From a checkpoint of a small image captioner: encoder arch mlp_mixer, encoder activation gelu.
Rows from block 5 of the image encoder of a small image captioner, named by matrix and row number. Rows with one number belong to one neuron. Each number is 50 + 10 x the weight over its row's rms, rounded and kept within 0 to 99. All counts start at 0.
Before each neuron's rows are labels from the 100 images, of 14848, where the neuron reaches its highest value: "peak on" is the class under the peak. Only what is clearly more common there than usual is listed. The data: patchworks of several textures. In brackets: how many of the 100, against the usual share in percent.
# fc1: MLP up (encoder.blocks.5.mlp.fc1.weight, 320x160), inputs 80-159
# fc2: MLP down (encoder.blocks.5.mlp.fc2.weight, 160x320, transposed), outputs 80-159

peak on: studded (100 vs 3.1)
fc1.248:49 38 53 66 42 53 47 36 41 51 46 64 43 63 48 64 63 47 55 38 53 48 22 55 48 60 39 41 58 35 53 39 44 58 66 43 61 43 58 59 63 57 37 55 41 62 51 44 53 72 41 57 46 42 38 66 57 64 45 46 48 56 58 59 54 68 48 60 45 36 31 57 50 55 45 48 52 54 41 62
fc2.248:52 63 48 43 58 66 56 39 51 38 50 57 60 46 42 41 52 39 56 54 58 51 51 46 53 50 60 53 56 51 31 38 71 64 39 52 47 46 54 56 53 50 56 38 48 58 58 45 39 52 49 31 40 76 56 47 62 54 83 46 67 43 45 50 30 51 57 44 50 56 42 26 44 38 35 71 62 50 41 39

peak on: rings (31 vs 3.1); spiral (29 vs 3.2)
fc1.224:35 67 66 48 62 56 56 53 55 60 55 60 53 46 65 39 48 46 54 40 41 46 36 59 57 59 54 50 51 51 67 55 46 48 63 55 58 55 61 61 68 62 42 39 47 59 39 46 58 38 57 73 57 49 71 49 39 56 55 68 60 75 57 50 49 45 82 53 54 40 63 51 48 50 77 63 36 56 43 63
fc2.224:52 36 35 43 65 45 70 43 51 60 48 45 50 40 61 68 46 39 57 39 61 66 43 45 57 53 42 39 50 53 38 43 53 53 37 70 52 43 41 52 54 42 54 45 64 56 33 52 36 62 36 59 36 61 34 50 48 51 63 44 32 41 41 52 45 46 25 50 49 45 35 72 42 53 48 42 39 48 42 58

peak on: diamond (97 vs 3.2)
fc1.75:55 49 66 82 37 51 48 61 55 50 55 70 44 42 44 45 60 58 56 54 58 49 57 68 49 60 44 39 60 49 54 60 56 44 66 54 72 60 47 61 57 37 40 49 71 48 37 45 51 38 65 49 50 41 51 37 63 47 46 62 63 48 38 73 47 54 67 47 44 52 58 55 51 46 40 49 54 53 54 64
fc2.75:44 48 51 64 65 56 55 43 58 47 43 50 40 63 42 24 57 61 37 46 46 43 58 62 44 64 32 44 50 48 61 57 52 54 57 48 50 51 42 47 49 34 49 49 79 49 59 55 61 35 53 56 64 33 56 53 53 42 51 59 47 62 48 49 44 64 61 62 35 53 47 47 32 48 67 87 39 51 56 63

peak on: rings (71 vs 3.1); spiral (29 vs 3.2)
fc1.86:48 51 51 49 67 74 44 48 46 69 64 38 54 54 42 54 51 62 43 55 56 59 40 56 48 47 58 44 48 58 48 50 51 61 50 62 43 51 49 60 37 46 46 49 51 53 41 53 45 60 44 54 49 66 48 57 78 40 66 29 60 45 40 48 52 40 56 71 54 63 59 29 48 52 62 48 71 59 67 64
fc2.86:63 62 51 40 54 56 50 59 58 72 41 44 62 47 40 50 60 74 58 50 69 58 53 49 56 41 46 54 55 49 51 59 48 63 56 50 53 49 59 44 52 36 59 60 45 61 59 54 47 36 51 32 26 46 69 57 57 56 57 35 22 53 49 55 45 58 51 46 39 51 48 55 44 49 31 47 41 50 48 57

peak on: honeycomb (61 vs 3.1)
fc1.96:53 45 62 60 64 50 49 67 52 35 59 58 44 56 54 48 58 45 52 58 76 62 43 68 64 30 53 57 34 41 36 38 59 48 58 54 38 60 55 58 42 67 49 69 53 55 58 50 37 65 40 40 59 43 49 44 59 41 57 55 54 51 54 56 63 64 76 54 55 55 50 48 35 32 44 59 47 50 74 51
fc2.96:61 46 61 76 62 26 28 50 49 55 58 39 63 60 55 55 45 53 34 53 42 66 72 39 68 56 58 59 53 68 44 55 51 59 45 54 57 61 55 48 33 32 42 52 45 53 52 62 58 67 61 58 43 53 70 44 38 66 45 36 43 52 58 56 44 44 39 53 54 60 57 47 42 61 51 58 45 31 44 47

peak on: rings (66 vs 3.1)
fc1.237:40 52 30 47 55 77 60 37 56 55 48 40 50 53 46 48 55 52 60 58 46 44 30 50 45 49 62 55 60 49 57 32 42 39 34 51 47 44 36 40 36 35 40 70 48 42 46 57 60 47 66 52 32 55 42 60 41 27 62 39 62 43 51 47 50 67 49 62 64 27 35 38 64 44 65 47 67 76 56 59
fc2.237:43 44 52 51 60 67 58 52 48 61 52 47 54 40 29 37 55 43 65 37 57 51 60 36 68 57 41 49 53 53 64 62 46 53 60 46 70 44 60 41 51 34 68 50 55 64 52 51 55 48 48 43 42 49 45 58 54 46 43 49 20 51 40 51 50 36 71 62 49 62 56 45 26 54 38 39 58 53 41 47

peak on: rays (78 vs 3)
fc1.221:59 33 49 55 75 48 58 23 48 46 43 43 40 70 38 58 36 42 35 58 67 54 45 48 45 39 45 47 64 53 67 50 52 26 42 37 76 51 49 56 61 48 44 48 62 58 39 32 44 44 65 41 55 50 59 33 50 53 37 49 53 52 67 50 57 40 47 39 40 66 41 55 68 50 57 53 48 59 46 37
fc2.221:55 41 58 47 37 37 34 56 56 31 53 55 53 49 41 50 45 33 52 45 62 40 41 55 40 51 47 27 61 49 45 51 46 38 48 58 63 70 53 35 66 46 30 54 62 31 57 54 54 54 60 46 45 80 44 47 40 46 28 41 54 45 51 41 66 59 45 56 48 39 68 41 46 44 40 53 51 60 43 41

peak on: studded (90 vs 3.1)
fc1.110:34 42 41 61 47 58 54 52 48 48 30 41 47 61 56 70 80 44 55 51 57 57 45 62 57 41 42 54 53 53 54 35 47 56 51 53 43 65 52 59 67 59 51 61 45 45 35 40 47 54 59 45 36 41 66 64 49 58 52 46 39 47 66 64 44 38 57 62 29 48 47 41 67 38 46 54 46 45 59 56
fc2.110:40 55 58 48 37 70 62 52 54 44 71 54 71 44 44 69 51 33 51 35 66 42 41 69 48 36 48 43 66 46 54 46 60 57 57 54 33 46 58 53 46 42 51 39 58 32 57 31 47 51 56 51 55 43 32 42 48 67 54 39 53 62 47 50 46 43 50 43 64 69 44 48 55 49 42 47 56 65 51 43

peak on: brick (52 vs 3.3); honeycomb (36 vs 3.1)
fc1.99:45 46 44 51 47 42 59 56 41 53 45 58 44 56 38 51 47 55 45 61 39 51 49 56 32 39 33 51 56 79 41 47 62 59 72 65 59 45 44 52 40 43 46 56 45 42 41 47 61 53 47 62 58 27 52 47 49 48 53 46 39 70 43 75 60 54 43 60 61 54 46 61 63 40 57 54 37 41 50 47
fc2.99:33 59 58 33 47 54 37 48 55 59 52 21 39 39 63 43 37 50 46 44 46 60 41 37 42 53 57 47 43 52 63 41 62 59 35 55 34 50 31 43 44 47 46 57 40 37 73 41 53 40 43 52 52 65 43 41 69 43 51 37 59 43 41 53 41 59 49 57 55 40 59 40 47 56 66 56 57 37 67 52

peak on: brick (86 vs 3.3)
fc1.257:33 39 57 70 44 46 39 43 31 47 54 40 56 53 56 56 36 51 48 61 50 52 45 37 67 63 40 54 43 49 60 61 71 67 51 53 53 53 41 57 49 52 42 59 44 44 52 61 57 59 54 32 65 36 58 47 46 39 68 45 56 56 37 40 63 44 50 52 49 48 54 51 47 42 51 45 32 60 44 62
fc2.257:50 36 43 53 51 63 55 54 54 55 48 60 49 46 60 45 52 35 41 30 50 43 59 36 56 55 36 53 48 53 34 45 48 61 64 61 34 38 61 59 68 42 36 55 46 47 70 43 60 45 47 49 56 50 60 55 50 55 40 53 47 42 33 68 36 42 51 51 60 47 47 58 52 62 42 50 47 57 61 62

peak on: dotted (80 vs 3.1)
fc1.127:48 41 67 57 57 53 34 43 47 47 44 92 42 47 56 50 42 57 43 59 38 62 66 59 55 54 46 33 54 56 46 49 50 43 58 66 53 57 69 44 53 49 51 59 52 59 60 56 48 55 60 52 56 44 45 54 63 63 57 57 64 65 46 49 60 52 51 44 63 41 42 52 67 66 59 41 56 52 53 37
fc2.127:69 46 44 52 52 60 35 33 51 66 54 24 44 49 64 53 61 30 53 44 67 56 38 35 60 59 65 48 47 42 64 60 57 67 53 35 34 49 36 55 56 58 51 45 43 51 31 50 43 51 61 34 46 71 43 40 50 57 27 38 59 48 37 38 55 33 45 74 49 52 44 55 43 39 59 51 45 51 52 36

peak on: studded (71 vs 3.1)
fc1.120:58 55 49 47 45 58 44 52 49 47 48 55 48 48 59 48 38 48 52 55 58 62 52 42 48 48 48 39 56 40 62 28 50 63 54 64 59 49 57 58 61 50 57 60 39 58 46 51 57 57 60 60 41 39 31 39 32 55 63 66 64 46 69 47 53 59 43 49 36 50 32 54 36 67 56 64 46 60 43 39
fc2.120:21 50 42 59 53 42 43 46 62 35 48 33 51 32 48 42 58 45 60 60 54 57 36 52 59 35 32 52 52 53 41 62 62 50 38 37 38 45 46 47 61 48 48 50 55 53 49 46 43 59 35 45 49 46 68 67 84 42 42 41 45 55 48 65 80 44 57 51 58 43 42 41 61 47 49 44 51 59 43 50

peak on: brick (65 vs 3.3)
fc1.7:27 50 45 53 46 58 51 29 45 57 43 56 52 50 44 51 47 44 49 51 69 58 51 55 54 62 52 47 72 71 45 49 60 62 62 68 48 53 49 57 71 31 39 58 57 58 32 44 66 43 41 50 47 41 53 46 49 50 76 46 56 47 43 75 56 40 60 49 54 49 65 57 51 61 55 52 66 58 59 42
fc2.7:42 66 48 55 59 42 57 50 49 45 56 65 52 40 44 48 53 56 48 48 47 57 42 46 41 46 56 74 43 36 54 37 51 61 54 46 49 50 52 57 32 50 51 36 42 47 43 65 61 53 44 43 45 54 56 40 38 44 56 55 42 51 59 52 45 56 52 35 75 56 45 60 43 47 25 35 65 39 53 43

peak on: brick (58 vs 3.3); cracked (29 vs 3.2)
fc1.27:38 55 45 51 48 37 39 32 54 44 69 57 39 43 45 48 27 64 60 58 60 53 44 32 39 47 48 57 35 38 57 45 33 66 52 59 62 63 50 44 38 45 33 53 57 41 48 74 64 55 40 44 45 41 42 43 40 48 72 53 44 62 56 65 49 46 67 57 70 64 57 36 56 56 53 62 47 49 51 46
fc2.27:63 44 56 38 51 41 63 49 42 35 56 37 52 53 37 49 60 39 58 51 50 53 58 54 40 26 54 40 39 62 49 52 34 37 40 48 39 53 58 47 55 47 42 49 34 47 48 33 55 40 47 59 40 41 66 46 59 39 43 53 57 58 34 57 53 47 55 41 45 69 60 58 66 45 41 57 65 47 47 28

peak on: scaly (59 vs 3.1); grid (39 vs 3.2)
fc1.160:67 47 46 54 48 57 54 52 40 61 46 54 53 37 50 45 51 40 38 59 55 43 53 57 29 56 51 45 44 44 40 22 50 54 48 59 61 56 44 43 54 40 64 45 45 49 41 46 43 44 59 55 57 51 45 56 60 56 44 42 77 52 65 60 64 45 57 52 45 49 49 53 52 61 52 49 31 59 53 56
fc2.160:69 51 50 57 37 69 42 66 50 56 51 44 52 50 49 48 48 45 47 65 48 46 55 64 51 41 47 48 37 52 49 42 29 48 55 54 49 51 56 53 50 40 43 65 58 44 54 44 43 44 26 46 54 57 49 61 43 49 54 57 48 53 50 42 72 52 56 59 55 49 35 59 38 53 40 53 51 64 51 62

peak on: cracked (60 vs 3.2)
fc1.8:50 53 43 50 47 45 29 42 48 53 47 53 42 31 57 39 56 58 47 39 61 55 46 41 58 49 52 54 55 45 57 52 39 46 50 47 63 53 52 53 42 49 50 53 50 69 49 64 31 68 43 37 49 35 48 55 38 35 55 53 47 59 45 52 42 49 47 52 64 50 41 59 65 53 50 73 43 54 39 42
fc2.8:37 49 47 57 60 40 48 52 49 67 58 46 60 44 73 54 39 45 59 56 63 50 39 48 41 42 49 42 61 51 40 57 40 42 70 53 33 59 59 58 53 42 55 46 52 64 52 41 38 45 61 47 47 54 43 37 59 48 51 30 60 52 45 64 60 42 74 47 56 64 43 50 30 52 61 55 57 51 50 61

peak on: rays (60 vs 3)
fc1.213:48 51 55 61 39 52 45 53 59 25 49 62 36 60 35 40 39 30 47 44 62 53 33 56 37 48 38 42 65 48 52 44 42 28 60 71 53 49 47 44 32 48 54 53 48 59 41 39 39 63 65 49 54 44 50 49 49 55 27 49 53 47 59 50 53 45 66 53 53 56 34 37 60 64 68 40 76 74 49 49
fc2.213:50 45 32 58 39 34 50 56 57 64 48 47 38 37 60 64 54 27 45 53 49 40 37 58 39 60 38 63 52 61 29 61 54 49 56 44 56 57 51 39 45 34 57 43 39 39 53 57 58 43 40 59 43 54 47 52 41 45 58 41 40 45 52 49 26 61 37 48 34 54 62 50 51 50 59 54 42 54 54 46

peak on: cracked (27 vs 3.2)
fc1.128:65 26 56 58 71 69 50 64 38 66 57 55 41 72 64 41 65 48 45 52 51 42 54 65 50 55 50 52 62 59 55 42 31 41 57 53 41 48 47 46 38 61 41 42 35 52 36 35 67 51 65 64 50 47 50 63 37 38 36 52 28 50 42 59 50 59 50 56 65 26 51 46 43 49 66 45 57 40 58 62
fc2.128:39 63 64 36 25 29 42 55 43 41 69 57 63 50 29 54 55 52 58 58 35 46 51 52 51 49 45 49 44 42 51 64 48 47 49 57 47 48 39 51 68 46 43 54 30 32 63 37 65 64 43 44 56 69 59 53 63 48 51 48 68 52 65 43 43 40 52 51 46 62 57 55 54 48 28 72 63 33 48 37

peak on: rays (65 vs 3)
fc1.104:40 39 36 58 58 33 36 52 40 57 49 57 54 50 54 42 53 52 43 57 45 53 41 48 61 39 47 47 63 53 48 53 43 34 67 71 60 54 66 61 60 56 62 44 32 55 52 30 48 48 53 52 61 50 55 43 41 56 49 68 51 76 46 71 61 51 64 25 46 66 48 58 59 49 60 42 52 68 42 48
fc2.104:84 72 65 59 66 49 51 48 57 49 45 69 56 34 49 57 66 54 52 60 58 45 47 55 58 37 56 46 53 64 54 65 62 56 52 26 76 61 57 40 53 67 42 59 57 56 36 55 53 50 44 50 39 67 54 45 61 52 49 64 39 51 47 54 58 54 58 47 48 47 51 48 49 44 38 44 57 41 57 42

peak on: dotted (69 vs 3.1)
fc1.307:63 59 49 57 56 47 35 42 53 46 51 52 42 60 49 37 32 39 35 55 50 47 58 49 50 38 41 54 40 43 78 53 57 43 67 57 52 53 48 55 57 54 57 61 51 35 47 63 47 50 49 58 45 38 46 67 54 50 60 43 42 37 63 30 52 69 41 49 61 54 53 42 33 45 42 39 54 60 53 65
fc2.307:60 55 51 33 56 51 61 62 37 49 30 56 66 39 41 49 45 52 51 50 42 56 59 43 47 55 55 52 56 71 50 63 39 45 49 52 51 53 57 64 58 43 47 53 33 44 31 56 54 32 52 48 28 59 68 40 42 44 55 46 64 49 38 39 46 33 55 52 61 53 25 41 47 47 68 45 52 68 50 57

peak on: diamond (90 vs 3.2)
fc1.187:56 60 62 58 66 34 56 49 61 56 57 42 47 45 60 50 51 42 42 45 56 54 49 53 48 55 40 41 48 48 44 65 52 53 43 44 61 34 49 49 47 35 44 37 43 59 50 33 32 37 53 69 28 34 52 56 54 49 54 63 49 57 42 48 49 50 52 52 59 58 56 51 58 46 43 76 61 64 52 58
fc2.187:54 52 58 61 35 68 39 41 44 49 60 60 39 45 44 63 42 68 58 48 45 68 40 43 42 52 53 54 47 47 46 53 36 60 62 40 48 31 47 60 62 52 48 50 73 51 45 65 49 43 59 58 64 43 62 45 55 45 36 38 58 49 47 72 54 62 53 64 63 47 44 70 56 34 71 40 49 47 43 52

peak on: honeycomb (29 vs 3.1); grid (26 vs 3.2)
fc1.64:49 45 56 59 52 52 50 66 45 69 40 56 54 47 43 60 45 43 30 29 61 65 43 48 39 52 47 57 62 57 41 54 46 52 57 43 25 62 62 47 69 37 45 33 49 53 32 39 65 39 57 53 60 48 56 57 49 49 60 64 47 58 35 65 64 46 54 53 40 60 51 41 34 51 53 40 63 45 58 44
fc2.64:46 62 57 45 44 60 39 63 55 52 40 43 56 50 33 46 45 47 50 46 45 45 40 51 34 42 60 45 36 45 43 44 48 51 49 57 45 50 59 59 50 35 40 47 50 61 42 49 36 44 58 50 26 47 53 70 36 33 57 29 46 59 35 38 39 61 64 39 47 47 67 27 71 42 50 44 59 51 57 57

peak on: diamond (84 vs 3.2)
fc1.302:47 52 55 59 42 61 62 41 68 69 39 53 50 40 55 45 63 77 54 63 53 58 52 60 57 59 46 54 52 48 42 71 68 48 57 60 57 43 60 68 49 34 32 42 66 45 49 42 44 49 43 44 68 49 51 39 41 39 20 64 48 57 49 44 58 40 62 59 48 62 34 55 30 48 39 57 37 63 35 63
fc2.302:68 47 70 53 48 44 60 44 41 51 47 67 53 67 45 49 42 62 58 52 58 39 48 68 48 48 44 46 43 49 45 41 46 34 54 28 32 52 43 39 62 46 58 49 44 50 58 44 52 47 32 43 47 33 48 52 40 55 56 52 59 42 56 63 57 51 74 42 66 46 61 40 40 38 40 54 53 52 64 45

peak on: honeycomb (51 vs 3.1)
fc1.44:51 45 45 40 42 57 40 45 56 58 57 54 55 56 69 51 34 45 33 39 34 45 58 66 49 63 41 60 58 47 28 49 49 33 46 56 38 54 53 31 70 61 34 50 68 71 66 41 45 53 66 47 62 50 44 56 64 56 55 62 33 46 53 61 49 48 65 56 64 49 50 52 43 48 62 64 42 40 56 62
fc2.44:38 48 68 65 54 70 47 44 51 36 57 50 56 62 44 58 52 62 50 57 48 60 42 61 50 36 69 43 35 69 52 56 65 47 44 50 48 39 50 54 51 33 66 69 52 59 52 43 50 55 52 60 47 43 56 41 55 36 60 34 42 74 22 41 50 60 57 52 32 54 50 50 46 58 42 43 49 43 52 53

peak on: cracked (53 vs 3.2)
fc1.11:42 50 40 53 61 26 40 50 43 42 52 55 49 63 48 51 55 51 65 52 51 40 53 53 46 52 39 78 53 55 52 68 51 55 40 44 37 44 61 65 35 53 47 69 58 54 27 45 63 67 50 61 43 42 60 57 44 31 50 50 46 79 37 50 53 53 47 55 74 55 44 46 59 32 43 44 29 55 40 56
fc2.11:58 42 47 52 56 64 46 59 54 60 48 40 56 43 55 51 57 52 32 47 42 33 73 55 50 62 42 55 42 49 46 50 39 33 55 48 28 59 48 31 53 43 68 75 40 54 45 34 41 38 61 66 52 49 44 35 51 47 35 52 55 48 69 55 37 59 47 52 52 71 46 60 60 46 46 61 58 61 51 43

peak on: scaly (61 vs 3.1)
fc1.111:68 45 53 54 51 46 61 51 56 49 44 50 40 42 37 39 51 46 60 56 51 46 41 69 41 32 51 54 43 48 60 51 54 38 65 47 67 51 43 57 42 59 45 57 35 44 42 47 63 63 52 44 70 51 53 59 67 60 45 54 51 53 71 66 46 28 43 45 60 35 35 63 40 45 58 56 44 51 33 42
fc2.111:55 59 65 40 30 47 45 55 56 54 65 56 54 71 62 45 62 65 32 55 72 55 54 44 52 55 42 44 58 54 39 32 42 62 49 45 33 46 64 43 48 48 50 49 41 51 48 33 45 38 46 48 60 67 42 45 53 46 60 53 57 35 52 52 30 62 48 50 42 56 51 62 43 50 67 48 38 54 44 49

peak on: honeycomb (81 vs 3.1)
fc1.43:51 54 44 30 42 52 42 48 44 43 65 49 49 48 66 44 46 45 45 42 37 63 52 46 34 47 25 61 55 69 44 48 48 40 70 49 64 53 36 43 57 58 64 32 50 28 37 48 43 66 65 45 42 48 48 34 54 53 40 53 55 45 56 46 63 49 47 29 61 47 27 42 46 50 59 48 27 48 48 39
fc2.43:36 48 55 55 47 49 49 49 54 53 36 42 55 45 58 44 56 40 60 36 59 70 60 52 54 60 51 22 41 47 49 50 54 63 35 49 44 63 59 56 40 59 40 53 56 50 53 44 62 41 42 46 43 45 61 47 61 59 55 48 38 30 57 48 46 40 27 64 46 42 57 53 46 48 62 45 52 44 44 30

peak on: rings (33 vs 3.1)
fc1.246:54 53 37 47 42 35 43 45 44 58 57 54 53 46 57 60 50 48 65 62 72 46 38 51 48 72 59 64 50 54 47 27 52 60 63 55 44 44 58 37 58 34 44 41 58 40 50 30 53 39 67 68 45 59 42 57 60 61 47 51 66 33 50 38 56 56 48 65 32 42 63 42 52 37 55 38 42 51 50 68
fc2.246:54 40 41 46 51 40 56 59 59 65 59 37 47 62 63 56 55 63 48 55 65 44 53 66 49 31 29 56 55 60 58 52 42 42 60 50 46 62 47 45 40 58 55 53 60 59 42 39 48 46 57 41 63 44 45 52 52 41 56 41 78 36 43 66 66 54 48 38 51 46 36 62 50 49 72 51 68 43 51 60

peak on: rings (63 vs 3.1); spiral (30 vs 3.2)
fc1.29:50 50 51 58 50 74 41 33 65 65 57 45 41 48 39 62 42 60 45 46 41 63 47 43 40 45 57 50 56 49 48 44 69 65 26 54 43 64 44 69 45 49 48 42 46 47 55 67 46 55 36 32 54 52 66 48 59 53 58 37 56 49 49 61 57 53 50 66 48 69 58 44 62 55 66 57 57 66 68 40
fc2.29:41 39 58 54 74 64 63 44 50 37 38 46 49 46 37 39 59 52 55 38 80 50 54 66 63 45 37 60 50 48 59 54 46 66 64 46 54 37 43 47 44 49 57 28 63 49 46 49 46 61 47 51 30 66 66 45 54 41 43 42 23 49 51 30 55 50 60 46 62 51 51 49 33 55 31 56 63 40 40 57

peak on: brick (26 vs 3.3)
fc1.234:41 42 51 51 47 65 48 20 51 52 51 36 59 63 55 51 50 57 57 72 36 56 54 68 58 58 41 52 58 39 40 54 66 45 55 61 67 52 53 45 63 38 55 63 58 51 36 55 62 46 49 65 49 42 29 48 52 54 51 45 41 53 41 71 63 52 40 54 54 53 46 58 48 59 44 51 50 62 55 62
fc2.234:41 61 46 38 53 59 54 68 41 55 60 70 36 44 41 34 45 42 47 28 65 30 47 28 38 52 52 51 69 54 47 60 41 69 57 55 31 38 49 75 44 55 53 62 33 38 50 53 49 61 53 46 51 53 52 51 50 55 38 38 55 45 39 55 46 53 62 54 55 54 54 50 56 51 51 47 48 41 54 59

peak on: studded (36 vs 3.1)
fc1.173:55 60 55 38 41 59 30 33 67 76 43 47 50 46 47 50 58 59 63 43 52 47 29 49 46 51 57 44 65 43 41 63 47 48 56 60 30 66 57 50 54 42 65 32 62 50 47 50 53 67 66 41 55 41 49 54 61 56 44 51 47 28 54 48 59 60 33 47 63 33 46 41 46 43 40 51 47 44 40 61
fc2.173:28 46 41 48 44 33 23 63 61 42 65 42 65 58 53 47 47 50 54 63 62 51 49 41 58 43 65 54 45 48 50 40 49 38 21 29 57 43 42 53 39 56 45 61 48 39 65 34 56 34 44 52 48 59 46 63 51 51 57 60 50 57 45 47 50 47 74 49 55 48 53 33 78 60 46 59 44 64 45 56

peak on: scaly (76 vs 3.1)
fc1.229:42 58 53 60 33 53 45 73 45 68 71 47 57 37 53 47 50 43 62 40 49 50 59 55 41 50 44 63 53 37 52 38 57 32 60 50 61 51 23 48 47 42 50 52 65 46 36 55 48 51 54 59 45 42 41 46 60 51 59 52 57 33 33 51 39 54 35 47 55 58 66 43 35 50 59 34 59 52 56 35
fc2.229:62 40 54 56 56 58 46 50 57 55 52 53 61 42 71 48 34 59 51 67 63 58 56 50 72 68 38 40 56 40 57 32 48 64 54 50 66 56 57 42 49 27 67 43 32 45 46 47 45 49 54 54 51 53 58 43 56 44 42 62 47 71 48 43 49 52 42 67 42 49 41 40 34 69 49 45 47 47 55 44

peak on: brick (34 vs 3.3)
fc1.192:74 45 49 50 52 61 59 74 51 58 56 46 47 59 60 42 59 52 58 60 38 67 43 53 50 49 15 64 48 48 56 64 34 55 40 51 53 53 72 49 23 60 57 48 48 53 63 38 51 48 59 38 51 46 34 44 47 50 38 39 41 41 53 45 66 49 72 65 44 70 51 42 49 54 41 50 52 40 51 52
fc2.192:34 53 49 64 50 20 50 59 46 43 44 66 63 36 36 42 45 72 57 55 45 50 56 52 54 45 69 62 56 43 41 49 55 46 58 59 47 45 44 57 63 51 48 48 49 57 53 63 55 59 47 50 57 51 42 43 60 29 41 63 43 68 51 34 36 48 38 57 75 43 68 48 55 57 48 37 43 37 36 44

peak on: honeycomb (26 vs 3.1)
fc1.186:42 41 53 41 54 51 46 67 45 46 47 65 52 45 38 55 46 55 32 61 35 39 51 50 53 65 40 53 51 53 52 50 76 49 60 52 52 62 61 45 42 58 64 46 65 59 54 42 71 53 41 45 60 45 52 57 58 42 58 36 55 58 48 70 38 38 43 62 44 33 49 44 65 44 47 40 49 68 53 52
fc2.186:55 60 58 46 56 43 59 56 63 59 53 62 53 57 52 45 47 62 47 64 57 65 43 46 35 43 71 48 39 48 49 57 52 84 47 32 58 50 50 54 47 50 43 52 47 49 60 44 34 43 53 58 34 57 48 48 61 53 35 58 46 58 66 40 52 56 29 46 61 63 35 58 41 56 63 67 47 43 46 51

peak on: scaly (64 vs 3.1); grid (26 vs 3.2)
fc1.13:67 59 52 33 39 40 46 49 44 50 56 60 49 55 62 43 46 57 44 41 35 66 41 74 31 40 60 50 60 39 34 52 62 50 46 71 65 45 40 55 60 33 42 52 39 45 27 45 53 59 50 60 62 54 40 28 65 48 44 56 37 40 32 56 58 47 47 57 52 43 56 58 29 53 63 57 46 51 41 42
fc2.13:54 43 27 53 47 57 38 57 33 53 60 46 65 53 52 48 37 41 52 37 45 56 48 44 36 45 59 43 50 34 33 41 69 49 61 51 54 43 47 49 58 39 33 48 31 37 61 47 49 49 41 43 46 57 49 61 43 39 53 62 52 54 39 68 49 45 49 53 46 44 64 50 43 59 60 51 47 40 43 56

peak on: brick (25 vs 3.3)
fc1.109:43 46 41 58 51 46 38 42 56 50 55 41 49 32 54 38 32 48 54 54 56 34 35 51 59 51 44 40 48 49 62 49 45 52 45 61 59 69 59 33 50 47 57 51 64 41 47 41 43 44 33 46 63 53 36 65 50 49 47 60 60 45 34 38 44 48 50 61 61 48 29 54 60 48 52 52 50 45 51 57
fc2.109:49 48 43 39 52 54 46 51 38 37 67 42 48 56 47 53 46 43 47 70 53 58 45 53 51 56 73 66 47 42 45 58 75 60 56 27 36 49 56 50 40 44 64 64 31 41 54 39 51 34 57 27 50 44 41 39 52 58 54 56 44 68 41 57 57 44 54 60 52 49 50 55 42 52 54 20 40 52 55 44

peak on: dotted (70 vs 3.1)
fc1.113:56 48 43 28 40 64 42 52 57 51 44 50 27 45 60 31 47 55 61 30 61 44 22 47 47 57 44 48 40 60 61 41 38 75 59 46 52 52 45 40 42 74 42 46 69 61 43 48 47 50 48 49 49 63 66 40 42 40 50 65 56 58 36 39 58 43 41 49 48 34 50 70 47 58 56 47 44 73 50 47
fc2.113:52 52 53 50 54 34 69 50 43 32 41 34 64 49 50 63 30 55 37 49 39 36 58 56 40 43 44 38 61 44 57 54 36 51 63 52 53 36 49 58 63 39 40 59 39 52 65 40 47 54 65 55 37 42 37 51 52 55 52 32 77 48 56 55 55 46 42 51 57 55 56 46 68 47 53 46 56 37 42 60

peak on: rings (61 vs 3.1); spiral (35 vs 3.2)
fc1.236:35 59 59 47 54 61 61 39 52 47 54 31 44 55 42 57 53 46 70 63 52 66 56 35 61 39 35 73 54 46 44 49 50 52 37 44 48 30 50 53 25 59 54 61 55 67 36 60 43 51 34 35 55 54 47 57 69 37 45 57 53 61 44 56 59 49 58 59 51 48 60 38 48 43 57 46 64 49 63 53
fc2.236:53 55 43 61 45 70 55 58 50 56 59 65 70 26 41 41 53 43 50 56 57 59 58 64 50 50 42 49 66 35 67 52 51 41 39 32 31 46 54 54 46 46 64 41 42 45 54 60 42 56 37 55 33 48 70 60 64 39 41 45 40 49 56 51 52 60 34 67 61 44 29 71 44 54 36 47 63 49 46 54